Weights of a small image classifier.
Model: 3.07M parameters, 32-pixel images, arch poolformer, norm layernorm, activation gelu, moe top_k, num experts 8, patch size [2, 2], depths [3, 3, 3], widths [64, 128, 256].
Training: soap at rate 0.0033, batches of 512, held-out accuracy 33%.
Rows from block 2 of a small image classifier, named by matrix and row number. Rows with one number belong to one neuron. Each number is 128 + 32 x the weight over its row's rms, rounded and kept within 0 to 255. All counts start at 0.
Before each neuron's rows are labels from the 100 images, of 14848, where the neuron reaches its highest value: "responds to" is what is common among them. Only what is clearly more common there than usual is listed. The data: flat shapes of many kinds, plain or patterned, on busy backdrops. In brackets: how many of the 100.
# fc1: MLP up (model.blocks.2.mlp.fc1.weight, 256x64), inputs 0-63
# fc2: MLP down (model.blocks.2.mlp.fc2.weight, 64x256, transposed), outputs 0-63

responds to: teal shape (71); its colour: teal (35); frame (32)
fc1.66 [139 152 137 152 149 162  93 155 149  96 179 139 129 130  76 113 162 139  70 130  36 153 158  60 103 122 144 112 115 179 106 184 151 108 139 140 140  88 132 112 135  93 113  59 129 107 109  84 112  85 120  98 104 169  95 141  90 132  55 127 115 108 144 141]
fc2.66 [112 106 102 107  86  73 103 149  68 127 109 175  83 113 108 116 136 130 119 191 165 131 156 144 103  69 109 110  85 145 139 118 193 173 130 109  89  97 112 102 134 146 176 156 145 154 205  85 135 106 137 110 144 187  90 171 102 134 142 150 137 181 112 146]

responds to: frame (50); ring (48); largest shape: frame (34); largest shape: ring (34)
fc1.65 [122 109 121 122 168 101 163 166  79 102 125 125 114  43  91 168 148 142 131 145 177 118 127 126 103  89 125 133 142 151 157  83 133 114  50  86 100 134  59  37 108 137 105 113 156  94 107 118 113 132 148 117  99 105  97 155 101 192 117 177 133 109 131 108]
fc2.65 [122 122 195  95 150 100  70 156 162 147 139 122 147  77 111 105 153 128 151 175 125 175 102 114 155  71 130 154 125 166 111 105 101 100  95 147  78 109 101 150  90  81 184  76 127 110 114 107 175  75 118 133 139 137 121  92 114 137 137 131  75 176 138  52]

responds to: its colour: red (26)
fc1.207 [140 139 120 148 148 143 129  95  97 159 160 127 170 124 183 117 119 113 188  80 134 156 128 120 112 144 144 155 128  60  78 127  43 119 177  95 117 191 148 179 130 164  99 137 122  93 126 174 145 149 140 130 131 140 105 103 179 166 128 103  55  76 120 158]
fc2.207 [ 33  86 133 151  64  66 102 100 153 164  93 108 133 120 130 159 113 164 159 148 116 131 146 165 118 118 137 126 133 174 119  92  74 123 126 162  82  98  94 142 126 172 138 138  85 197  84  59 121 110 135 133 154 103 169 132 151 119 111 110 146 171  96 124]

responds to: yellow shape (67); its colour: yellow (49); its colour: blue (26)
fc1.87 [ 70  97 104 136  80 146 161 164  99  88 106 102 112 140 123 130 101 136 167  68 157 102 154 124 140 177 162 123  74 149 140 137 107 109 145 114 183 173 162 175 127 114 161  81 115 111 112 126 121 158  67 119  69 157 129  68 107 121  68 134 153  67 121 155]
fc2.87 [132  96 141 144 134  71  93  85 180 152 151  97 180 123 137 149 109  79 131 178 108 112 157 141 132 176 115 158 143 136  30 104  96 121 131  84  92  98 102 112 145 113  96 177 153 155 138 194  75 145 179 131 111 100  97 134 134 105 176 104 103 112 109 155]

responds to: purple shape (59); its colour: purple (37)
fc1.234 [ 87 209  77 153 149 132  80 132 125  94 106 132 131 152  94 154  96 151 121 105 110 138  91 113  77 103 101 111  56 155 110 113  88 154 102 115 127  66 110 129 113 117  97 104 116 172 139 134 164 158 164 130  46 142 131 147 178 166 102 139 132  73 172 110]
fc2.234 [165 109 185  95  97 179 169 117 165 220 142  84 133  79 122  96 103 125 154  93 118 103 173 157 171 154 167 143 173 127 125 144 141 103 144 112 135 144 138 144 129  59 176 126 100 114 110 126 111  82 104 109 147 187 104  91 153  97 100 142  99 181 121 125]

responds to: green shape (59); its colour: green (36); its colour: pink (28)
fc1.245 [131  93 119 120  70  83 122  79 118 177 133  91 110 141 146  58 151 105 138 121 135 161 137 125 104  93 155 122 113 178 108 110  38 116 121 118 124 145  80 139 112 130 128 115  90 176  50  67  66 133 116  92  80 140 113  83 162 142 147 113 101 131 106 131]
fc2.245 [145 109 133 120 109 163  87 164 124 146 144  88 160  86 123 120  55 116 151 139  81 132  99 113 147 178 140 115 130 110  77 123 153 111 151 105 113 103 140 125 188 144 119 109 131 163 143 207 180 162 145 135 150  57 120  81 132 120 162 172 108  68 194 157]

responds to: purple shape (50); its colour: purple (35)
fc1.128 [119 148  69 119  52 111 120  92 149 127 153 119 158 114  89 135  98 141 147 145 113  94 134 102  68 166 155 115  96 164  89  92  83  73 131 126 171 128 154 139  98 172 114 108  55 135 119  62  94  97 129 119 115 181 111 118 138 120 190 115  94 170 105 164]
fc2.128 [139 167 114  90 134 150 118 160  94 131 154 188 173 111 128  72 116 142 172  96 136  99 104 146 104  82  77 154 168 168 136 160 122 168  97  91  94 105  68 160 165 101  82 150 157 140 158 166 182 158 167 134 119 106 137 127 147 150  85 131  88  60 135  94]

responds to: green shape (47); its colour: green (26)
fc1.248 [178 129  96 103 131  89 115 109  89 113 132 110 150  29 129 172 159  92 162 132 105 158 124 165 103 190 161 112 116 139 130 107 179 141 135 148 123 127 116 137 128  91 125  94 126  88 143 180  68 110 156 116  75 176  91 131 117  84 171 121 140 119 142  54]
fc2.248 [124 107 104 151 113 171 146 171  81  92 125 111 113 153  57 102 126 108 155  94 148 111 164 114 130 146 108 156 128 176 115 128 124 166 133  92 190 131 128 199 155  54 149 113  75 145 157 111 116 198 176 110 150 109 131 118 126  88 177 146  72 146  94 152]

responds to: white shape (54); brown shape (48); its colour: brown (31); its colour: white (30)
fc1.101 [ 67 104  93  98 107 141 191 150 154 112 135 103 152 143 162 129  94 136 163 162 156 150  98  59 148 185 133  75 143 100  85 106  65 132 165 161 178 120 112 121 107  88 113 161  48 139 103 144 154 152 145 126 136 178 134 121 144 128  96 146  87  96 137 167]
fc2.101 [168 146 182 134 125 120 139  97 127 133  95 192 130 130  66 135 112 123 112  99 117 173 162  79 135 123  85 122 138 186 193 150 164  96  88 146 122 193 153 121 112 180 143 113 150  65 129  81 153  63 120 150  85 118 100  98 118  77 126 106 114 128  91 120]

responds to: its colour: orange (26)
fc1.79 [112 121 100 125 106 121 181 107 110 186  74  96 115 139 141 192 162 147 131  71 114 149 118 106 128 100 157  90 153 161  84 130 127 140 192 141  51 188 162 145 178 163 135 134 108 128 142 174 124 108 194 139  99  95 147  85 124  94 113 104 101  84 127 136]
fc2.79 [168 115 114  96  69  94 164 146  70 110 109 124 161  90 126 137 138 138 149 186  96 136  83 136 134  93 171 130 160 169 154 134 184 151  99 166 106 169 120 188 134 138 121 161 115 130  68 144  80 162  77  67 161 107 153 137 175 155  93 111 100 167 119 128]

responds to: blue shape (49); its colour: blue (28)
fc1.250 [ 67 103 119 216 126 134 127  71  51 155 122 125 107 147 181  82 110  58 117  95 161 129 128  93 149 109  91 134  74  88 147 164 116  93 113 115 103 140 150 148 152 116 144 141  88 102  82 144 125  83 114 104 153  89 143 127 153  94 141 101 117 183 111 123]
fc2.250 [185 120 118  53 122 152  96  86 214 140 104 190 122 134 118 196 105 130 126 122 148 176 130 106 124 155 159 152 106 170 112  97 118 136 169  62 129 139 144 129  78  97 128 133 156 111 160 147 110 210 135 109 115 142 154 139 142 138  95  83 133 132  81 131]

responds to: white shape (59); its colour: white (27)
fc1.46 [ 84 152 192 108 154 178 146 166 105 102 158  76 154  96 164 127  64  76 144 131 164 163  97  84 129 115 140  81  88 128 182 131 100 149 130 142 107  87 106  92 163 117 155 106  66  86  98 127 182 129 158 115 147 117 130 118 114 112  90 107 129 191 129  94]
fc2.46 [168 143 110 174 120  72 131 119 176 145  77 123 163 114 121 146 152 139 120 106 145 139 132 140 159 142 146 121 141 157 126 103 161  75 141  87 132 109 125 142  78 124 147  90 201 126 163 121  75 125  37 130 143 162 150 154 140  58  66 144 140  63 156 103]

responds to: green shape (60); its colour: green (30)
fc1.108 [123 113 136 137 109 133   0 108 108  92 126 101 136 129 159 152 118 141 148 119  51 131 117 147 112 143 118  81 127 115 155 147 134 151 119 138 108 102 162 116  83  90 107 111 181  54 118 152  91 120 140 140 144  78 153  52 155 135 144 121  90  88 149 150]
fc2.108 [ 63  87 110  81  81 123 177 159 153 154 143 155 130 104  19 103  80 136 100 142 184 143  84 102 144 164 124  93 129 130 167 179 169 118 118  84  88 110  84 153 144 178 160 125 135 147 117 152 132 144 145 119  68 123 123 132 115 102 135 153 100 143 132 124]

responds to: yellow shape (56)
fc1.123 [155  91 153  84 108 109 165  86 139 185 218 146 142 173 103  86 118  34 149 111 127 168  85 130 152 105 119 173 130 163  81 167 137 122 118 162 134 138  89 138 149 134 122 140 124 154 133 130 132 111 176 163 142  57 147 114 101 126 103 131  90  93 124  95]
fc2.123 [ 95  85 110 114 163  44  99 193 119  73 111 118 174 110 162 124 151 169 130 112 122 159 155 106 143 100 190 100 120 127  90 109 104 122  87 168 157 106 159 119 151 129  95 162 120 193  91 173 126  99 105  76 137 151 164 125 178 163 132 116  76 149 135 135]

responds to: black shape (51); its colour: black (32)
fc1.229 [149  74 106 149 155 187 140 109 126 120 149 141 183 119 160 132  95  68 117 155  89 137 145 100 118 159 116 129 144 135 151 162  65 145 136 122 175  81  96  88 211 126 119 123  91 115 136 103 134 109 110  85  95  58 128 144  95 113 140  42 144 127  89 141]
fc2.229 [138 175  61 123 105 120  66 129 122 147 151 133  88 138 121 103 142 124 145 158 163  62 130 178 143 100 165 167 176 178 105 135  75  78 153  80 132 125 121 124 103 149 147 128 168 147  92  72 155 131 146 188 148 132 173 126 136  64  87 170 153 117 142 104]

responds to: frame (42)
fc1.235 [ 97 139  97 118 108 151 111  62 130 159 130 150 172 120 132 165 125 171 129 148 110  93  96 150 115 139 133 156 148 134 149  93  88  90 149  98  92 140 102 158 181  54 184 145  79 110 123  95 164 126 124 144 203 150 167  53 133 131 122  86  80  92 119 163]
fc2.235 [ 98  80 159 110  98 104  77 102 158 138 106 101 103 117 154 104 180 163 154 132 106 181 141 133 121 120 148 182 107 114 156 128 113 141 228 168 139 166 149 123  79 153 109 137 193 124 160  76  68  91 142  88 125 112  90  88 158 116 135 155 125 167 129 117]

responds to: teal shape (75); its colour: teal (65)
fc1.160 [120 135 104 111 111 128 107 107 132 100  45  48 150 175 141  96 138 112 178 122 194 122 126 172 122 106 126 109 120 132 156 188  89 126 143 131 114 160 138 141 133 114 156 231 109  89 146 121  84 157 118  84 104 130 113 101 119  72 122  75 109 105 105 134]
fc2.160 [155  77  75  90 119 132 178 111 160 137 166 166 135 126 136 148 121  99  54 105  65 150 106  72 130 187 171  88 188 119 131 115 134 116 143 171 129 105 155 139 101  89 103 147 163 111 129 187 146  96 146 101 149 155 108 178 100 116 110 147  71 136 126 167]

responds to: its colour: orange (27)
fc1.198 [ 58 124 159 154  89 144 170 150 159  68 145 142 189 176 133  96 120 111 107  79 107 114 149 135 145 106 131 111 121 106  85 105 113  92 111 159 158 154 143 164 202 107 106 123 165  97  99  97 165 113 162  91  71 150 133 115 131 109 177 106 116  50 155 120]
fc2.198 [193  76 131  77 100 127 112 115  84 154 161  61 104  64 107 176 111 130  96 135 112 146 158 141 157 143 137 103 104 111 145 148 134 189 165 113  96 136 195 126  67 105 146 149  75 123 149 104 150 149  93 183 169 142  96 151 139 104  91 146  90 119 145 117]

responds to: its colour: green (25)
fc1.8 [164 178 145 144  80 156 110  61 151 129  52  75 106 144 185 137 117 102  84  96 160 105 111 129 132 138 168 102 141 170 186 170 117 117 128 158  62  94 117 139 146 135 113 142  79 106 106 185 146 154  98  88  97 116 135 154 143 123 118 123  92  91  94 165]
fc2.8 [168 147 112 212 140 108 164 124 141 125 112 169 122 137  96 188 124 160  70 118 124 128 161  57 159 135 113 104 101 112 133 107 138 148 109 140  66 110 195 111  83 101 146 118 153  42 119 122 138 162 130  97 148 122 101 124 145 127 112 147  53 151 136  85]

responds to: teal shape (64); its colour: teal (32)
fc1.86 [132  98  86  87 176  82 199 166  78 129 142  66  82 155 112 154 133 154 121  78 119 118 130 105  78 143 137 114 142  89 119 122 154 113 132 100 110 162 137  62 135 156 134 117 165  97 115 105  85 130 132  64 167  73 171 182 137  95 136 136  92 135  91 123]
fc2.86 [139 182 105 141 134 154 117 148 138 131 151 122  91 138 173 175 158  93 118 146 156 123  67 150 107 110  99  64 148 139 132 155 107 105 101 140 120  95 130 114 110 123  90  96  79 159 209 126 124 111  82 181 122 173  84 126 109 159 146 107 212 116  57 115]

responds to: frame (43); largest shape: frame (28)
fc1.178 [108 128 169  73 114  57 111 137 125 148 191 119 106  44 117 124 143 116 150 102  58 117 118 113 133 121 137  84 114 130  75  91 126  74  78 125 133 116 127 128 144  97 117 106 131 129 209 146 100 112 182 130 136 121 149 113 192 155  92 152 153 161 113  85]
fc2.178 [140  38 124 143 126 153 138 129 164 122 107 177 158 124 150  82 106 105 131 141 174 203 140  95 116 135 119 140 179 152 149 143 121 116 132 107 101 118 138 145 133 141 117 148 139 159 115  90 163 142  65  26 142 167 126 143  86 153  85 165  79 139 183 126]

responds to: count: two (41); bar (39)
fc1.122 [120 148  67 103 135 167 110 112 133  75  94  88 136 175 112 140  95 164  50 155 150 158 114 158  93 124 115 122 200 112 162 147  96 101 133 158  55 109 129 110 171 126 121 174 121 133  55  88 174 127 106 154 120 113 115 115 113 133 136 111  95  60 115 124]
fc2.122 [ 92 109 120 197 144 112 116 142 122 121 162 132 215 167 160  64 131 140 136 149 151 186 115 154  88 139 131 107 153 135  27 126 110  99 138 122 150 104 103 144 160 166  87 143 143 136 120 145 151 157  66  91 134 158 105 163  95 150 151 128  82  96 163 129]

responds to: frame (36)
fc1.18 [159 106 119 109 108  98  74 140  74 149 149 109 111 104 110  76 231 122 120  96 103 138  94 137 155 104 139 129 137 137  67  86 145 103 118 135 129 152  60 108 114 145 129  83  76 131 138 163 112 110 206 116 114 125 156 101 169 137  98  84 152 170  86 127]
fc2.18 [135  46  97 131  95 166 107 131 122  80 138 170 150  88 159  83  68 171 149 121 142 116 109 120 140 169 167 108 121 144 160 115 141 112  96 165 125 129 114 191 159 104  98 123 113 160 124 157  88 155  68  90 190 133 150 156 108 172 143 117 113 133 190  73]

responds to: purple shape (45)
fc1.187 [ 77  72  55 121  63 171  70  97 111 122 146 120 137 147 133 118 167  64 114 101  95 173 127 182 145 150 157 145 126 133 106  92 127 140  85 136 149 162 135  73  81 144 134 132 125 102 134 122 187 184 154 141 110 165 128 119 148  86 154 117  92 151  87 104]
fc2.187 [177  95 109 142 155  90 177 145 144  98 128 116 136 114 129 141 117 172 151 157 111 143  89 126 105 137 115 100 183 123 164 113  55  85 159 112 145  79  87 117 117 107 122 145 104 115  85 132  83  98 127  33 204 113 179 159 125 144 107  90 146  99 144 170]

responds to: white shape (56); its colour: white (35)
fc1.213 [111 140  88 150  97  94 128 112 136  86 129 103 135  62 134  98  95 130 143 106 125 158 111 147 115  71 162 156 197 154 161  74 139  96  98 110 138 158 150 143 102 159 139 128 147  63 119 153  67 100 112 134  94 186 185 130 180  41 120 128 138 146 143 124]
fc2.213 [187  73 183 108  93 128 128 111 160 167 155 123 151 144 133 137 170  88 141 105 141 133 166 101 168 115  71 121  60 112  94 175  86 138 179 114  75 118 108 113  91  85 118 114 117 115 138 164 159 163 152 164 136 124  58  88  96 129 155 131  96 144 168  87]

responds to: frame (41); ring (36); its colour: blue (28)
fc1.208 [134 150 155 106 160 112 133 181 115 130 101 119 119  50  67 119 161 137 117 133 115 131 121 155  87 129 118  66 137 141 134  70 104 148  68 106 123 122  51  87  55 149 166 114 174 100 133 128 118 120 136 123 140 168  93 116 136 133 145 182 175 169 186 138]
fc2.208 [124 170 150 121 123 142  55 107 160 156 147 133 160  99 182 148 142 147 134 161  97 127 127 124 153 116 174 163 120 151 151 124 112  61 145 177 154  86 138 116 105  54 165 143 124 165 125 133 187 140 179  65  87 155 117  94 121 179 140 117 144 138 138  54]

responds to: bar (39)
fc1.88 [102 150 129 131  66 112 189 105 111 112  76 155 116 149 118 216 117 108 123 108 106 101  99  76 167 149 144 147 120 117 186  82 130 118 142 154 105 187 130 141 127 119 169 139  79  63 146 180 107 181 114  83 117 155 109 152 121 137 184 176 125 113 141 121]
fc2.88 [101 137  80 175 179  55 139 161  97  92  98 145  66  98  66 182 137 166  95 158 162 132 164 156 148 144 132 115 166  72 126 136 129 181 149 120 139 165 150 117 152 174 105 118 185  61 146 130 110 146 114 152 133 146 169 105 126 119 132 128 118 179 128 110]

responds to: teal shape (51); green shape (50); its colour: green (28); its colour: teal (27)
fc1.161 [151 112 124 167 159 120 109 136 157 126 131  23  86  98 181 153 132  74 146 118 120  63 103 111  81 170 121 114 106 144 137 114 125 149 146 105 128 136  91 121 118 134 171 187 118 141 160 133 139 106 116  95 113  62 141 186 129 134 149 175  87  67 160  90]
fc2.161 [107 147 130  96 134 129 112 138  63 112 147 204 181 153 110 136 163 157 137  74 145 108  92  72 148 108  94 125 124 134 141  91 130 122  93 122 183 146 202 103 157 136 123 115 159  47 128 107 163 154 153 172 100 160 179 137 146  98 175 132 163 116 114  93]

responds to: purple shape (72); its colour: purple (55)
fc1.7 [104 186  84 154 135 161 111  82 174 130 132 108 187 107  65 147 151 148 104  98 120 185 183 135 152 153  86  94 108 165 105 164  72 144 133  71 133 116 115 167 113 151 162 151 117  90 187 125 142 173 110 129 127  96 111 138 140  91  99 113 124  72  83 109]
fc2.7 [152  78 248 138  71 123 141 115  86 157 131 130 109  68 171 104  92  65 122 115 118 127 102 156 117 149 170 126 116 121 130 129 133 114 118 135 128 175 146 103  98 101 112 124  85 148  95  81 180  52 106 155 155 135 124 105 128 102 108 100  99 162 120 128]

responds to: bar (41)
fc1.50 [108 110  88  77 101 134  82 146  96 144 209  72 140 161 150 169 176 122  92 110 140 145 112 132 130 101 119 119 166 117 150 160 116 103 160  99  99 148 164 153 186 115 125 163  85 169 101 134 105 108 160 164  98 128 199 114 131 123  80  70 134  75 115  90]
fc2.50 [150 109 105 126 192  72 114 133 137 146 145 122  79 103 131 168 144 172 206  76 107 140 103 190 124 121 122 168 149 121  50 171 101 160 141 130 157 150 107 150 106 110  95  91 146 168 114 121  78 128 102  99 127 167 136 123 150 124  52 115  77 119 106 115]

responds to: green shape (68); its colour: green (40)
fc1.134 [145 111 175 173  78 132  94  96 126 157 100 138 117 131 145 101  76 174 131 145 165 121 132 110 118  87 153 171 145 161 182  89  38 138 177 148  91 119 111 126 111 134 119 124 140 118  37 104 101 102  75 127 115 151 128 189 106 152 126 148 133 187 144 127]
fc2.134 [132 162 136 131 167 179 113  86 138 142 144 127 162 143 112 157 134 129 112  76 114 136 149 161 138 100 117 135  98  90  78 178 136 100 101  59 137  66 129 106 124 105 126 116 133 160 182 151 158 200 138 163 164  82  89  52 138 100 152  95 129  91 126 191]

responds to: blue shape (67); its colour: blue (56)
fc1.41 [130 163  87 137  58 128 184 125 112 166  89 128 135 164  96 142  96  86 155  64 117 148 121 154  52 114 119 110 148 100 115 155 105 141 131 103  91  55 167 112 165 160  94 164 142 179 103 133 117 100 154 113 133 105 106 135 172  72 172 165 112  87 142 129]
fc2.41 [148 120 156 129  99 132  96 149 113 113 132  53  86 115 178  99 156 174 142 133 148 164  81  96 147 117 127 148 110 146 110 172 118 140 194 228 144 125  90 106 101 115 109  88  89 150 131 120  94 173  72  92 120  92 132 115 153 147  98  76 171 103 159 132]

responds to: count: two (41); its colour: red (28)
fc1.99 [150  94 196  80 159 116 122 145 141  85 162  76 184  91 121  67 118 154 131  83 115 208  85 163  76 135 110 143 146 142 127 121 105 157 149 117 161 132  78 121 158  87 149 143 159 196  76  85 149 114 149 147 106 153  97 118 122 128 118 142 119 107 151  93]
fc2.99 [112 146 140 163 160  90 117  89 108 155  20 145 113 120  84 116 130 161 110 120 134  71 151 161 110 129 144 137  52  99 134 135 112 146  92 143 121  71 130  74 126 156 125 109 100 108 167 122 174 187 143 128 143  91 153 122 131  82 117 175  90 178 164 148]

responds to: blue shape (45); its colour: blue (30)
fc1.26 [127 100 142 125 121 127  94  99 172 122  52  93 116 132 157  94 115 110 112 120 118 104  92 132 110 166 138 159 143 216  99 179  86 119 125 101 137 154 204 152 187 176 105 149  60 129 116 118 162 163 108  91  68  99 142 126 117 141  98 169 130  95 108 136]
fc2.26 [186 104 153 133 117 145 175  96 131  91 153 138 111 178  84 176 161 110  69  93 115 163 151 116 169  86  89 122 112 145 121  98 170 139 198 142 116 128 140 153  65  81 162 129 160  59 128 131 150 101 137 141 142 134  87 147 108 112 139  47 149 149 150 120]

responds to: its colour: green (25)
fc1.34 [ 84 130 104 165 158 125 142 149  86 121  71 138 130  91 200 136 137  89 173  72 139 117 111  99 180 158  74 159 116 101 123 126 154 177 136 124  77 164 151 105  97 109 108  98  67 161 118 144 176  82  64 116 141 156 115 148 121 114 137 156  85  79 134 150]
fc2.34 [108 185 184  93  84  77 173  99 127 104 108 147 118 174  59  87 154 134 145 171 139 177 107 142 152 117 126 109 121 164 143 101 114 125 128  99 162 113  73 113 170 178 130 115 158 127 125 160 108 200 187 155 114 105 157 102  74 116 109  74 138 108 133 138]

responds to: bar (39)
fc1.35 [143  95 172 113 114 147 163 137 212 110 130 153 144 122 129 106 124 137 117  72 138 136 174 110 113 114 138 155  71 156 140 157  85 140  90 103 130 115 180 174  86  84 152 119  42 125 128 140 123 136 122 140 118 101 172  58 141  99 108  91  91 150 179 183]
fc2.35 [ 75  75 163 207 156 179 143 136 159 127 150 111 104 149 165 131  44 138 110 142 117 116 157 100 119 144 144 138  86 129 104 134  94 115 122 118 105 138  60 152 130 139 141 164  76 107 169  86 171 135  94 157  93 180  78 152  87 137 102 168 127 142 127  92]

responds to: black shape (59); its colour: black (37)
fc1.255 [169 117 170 108  77 150 131 113 142 157 121 127 117 124 110 176 152 105 154 109  85 125 133  78 214 100 155 149 171 114 131 107  67 145 127  98 142 145 120 108 195 115 102  76  45  93 151 166 119 109 161 103 119 119 184  69 134 111  98  94 145 125 144 115]
fc2.255 [ 96 115  99 164 131 151 165 158 105 110 140 108 146 130 144  36 126 139  97 107 161 160 112 132 134 131 119 126  81 134  88 120 186  78 129 173  88 165 113 151 112 110 166 143 144  97  84  91 111 117  32  80 130 136 116 134 153 133  79 193 128 162 174 115]

responds to: teal shape (85); its colour: teal (72)
fc1.52 [162 116 146  81 135 113 120 194 166 105 110 114  93 124  76  91  90 172 130 128 100 120 120 222 158 160 139 108 139 104 202  89 150  48 119  88 101 131 114  64 146 130 107 119 127 101 140 122 181  98 149 126 101 126 126 154 117 140  91 128  95 161 165 125]
fc2.52 [105 143 133 106 132  98 150 123 106 160  75  82 154 142 119 141 152 112 111  95  93 179 146 100 127 187 132 146 110 145 104 125  80 117  60 177 167  40 148 114 142  89 142 184 118  81 131 119 138 127 121  89 133 152 164  85 171 115 129 163 147 116 202  87]

responds to: black shape (52); white shape (48); its colour: black (40)
fc1.53 [126 161 111 163  66 156  92  96 156 160 127 151 213  78 118  79 103 117 129 108 185 146 123 124 161 107  86 157 124 103 104 155 117 107 118  86 161  97 101 132 134  91 122 136 129 112  85 132 107 166  45  74  80 145 139 148 138 116  90 113 106  94  71 121]
fc2.53 [143  15 121 140 132 122 163  99 126 183 150  98 109 116 116 159 114 121 142 177  94 134 145 145 127 112 143  93 113 137  97  65 144 117 128 138  98 108 187 154 132  90 135 155  73 155 116 106 140 123 184 130 164 103  77 119 121 117 190 139  78 175 125 187]

responds to: white shape (48); its colour: white (32)
fc1.152 [ 65  99 175 116 133 135 119 185  31 154 123 134 127 155  85 162  96  93 177 171 141 149 134 122 109 159  87 152 162  72 152 105 127 173 129  92 128  82 134 145 142  84 120 184  84  79 107 153 132 112 134 102  98 126 129  92 112 161 133  69 115 133 116 132]
fc2.152 [165 164 102 156 120 112 148  93 180 156 120 109 200 106 162 131 151  80 128  93 122 112 157 213 184 153 141  97  96  99  75 134 105 100 139 139 148 135 121 152 103 109 120 132 100 209 153  69 152 103 133 102 127  67 134  96 161 109 157 133  96 106 149  99]

responds to: count: one (44)
fc1.69 [207 144 134  94 104 175 182  70 188 140  59 131 147 124 153  90 185 118 112  63 149 127 130 128 137 158 135 110 106 120 168 130  71 165 123 140 110  94 150 121 106 123 117 144 136 135  75 130 100 155 105  62 180 111 100 128 124 130 130 106  95  99 142 177]
fc2.69 [123  81 107 115 110 107  83 135 163  72  90 194 145 149 159 114 111 141 144  85 116 148 152 108  98 160 149 151 160 155 140 166 107 130 135 105  97 120 176 130 122  57 141 107  73 121  83  71 161 142  77 133  78 175 146 188 126 125 102 111 105 179 164 163]

responds to: count: one (49)
fc1.119 [134 160 143 123  44 155 141 136 119 106  41  96 147 171 181 184 135  86 173  95 115  85  84 113 142 152 155  82 154 132 185 103 128 111 139 135  75  96  86 136  88 150 146 157 104  82  97 161 116 159 101  97 124 141  98 117 107 116 131 121 115 152 141 173]
fc2.119 [170 116 118 186 162  95 152  98 121 120  99 169 108 113 115 197 150 153  85 139 117 133 168  91 167 117 222 116  77 117 144 177 128 103 161 168 109 141 205  90 123 133 156 115 141 115 156 144 135 144  85 109 157 129 131 112 155 102 134 120 106 185 182 111]

responds to: orange shape (71); its colour: orange (50)
fc1.148 [111  91  99 159 115 172 150 127 128 138  73  60  92 147  89 167  55  97 144 163 107 136 127 100 151 141 169 105 145 106 105 129 114 118 164  43  94 186 144  96 125 154 131 151 106  88 113 130 138 119 125 113  84 104 176  55 142  94 137 155 184 122 130 133]
fc2.148 [113 160 125 103 156 127 140 177 158  86 179 182 106 147 131 140 144 109 144 116 111 117 103 152 121 107  90 139 122 115 187 102 149  97  98 177 167 182 123 177 179 121 171 149 113  96 162  88 138 105  58  49 142 123  97 174 173 102 105 114 131 140 181 129]

responds to: purple shape (80); its colour: purple (56)
fc1.14 [ 98 113 165 215  86 133 100 119  98 174 108 104 134 161 129 138 100 113  83 190 158  71 130 111 114 135 125 108 100 158 153  96 128 164 137 134 124 134 132 124 128 161 134  78 124  99  69  86 107 147 124 125 162 173  92 207 176 110 142 120 128 194 145 172]
fc2.14 [147 205 124 139 150 109 168  71 130 119 126 123 142 119 171  95 124 119 169 100  64 131 138 155 175 150 140 135 144  86  99 174 106 105  88  70 114 132 113 150 127 115 150 111 136 155 162 149 159 189 137 129  78 139 141  73 173 167  64 149 100  70 131 167]

responds to: black shape (48)
fc1.147 [102  82 145 127  87 100 137  92 118 141  94  73 125 138  69 148 121 116 149 152 104 115 144 103  89 104 109  92 107 192 217 119  94 137  90 125  73 160 145 126 164 118  46 121 122 121 169 169 134 131 146 132 114 143  92 102 140 129 163  69 141  71 145 164]
fc2.147 [116 184 103 154 106 108 109 160 121 123 154 167 131 100 104  90 149 119 119  83 121 165 151 152 176 165 166 161 128  67 108  71 177 132 154 103 161  80  81 127 147 129 155 141  99 178 136 136 137 155 151 126 133 104 162 120  98  95 125 240 149  76 131 127]

responds to: bar (34)
fc1.200 [135 125 123 139  71 120 101 116 107 198 149  99 139 135 102  99  76  81  95 135 127 172 138 153 158 124  75 129 107 144  85  92 181 134 152 134 174 120  76 141 158 144 166 140 162  90 143 129 137 117 129 158 137  71 115  84 173  77 175 183 176  83 160 153]
fc2.200 [ 98  77 121 108 163 124 158  79 130  90 122 133 124 131 136  95  72 148 137 198  71 136  73 117  94 133 127 169 182 151 126 184  81 175 139 136 125 140 150 110 176 112 102 147  88 136 135  70 139  82  95 102 113 151  96 180  92 181 111 150 140 155 105  98]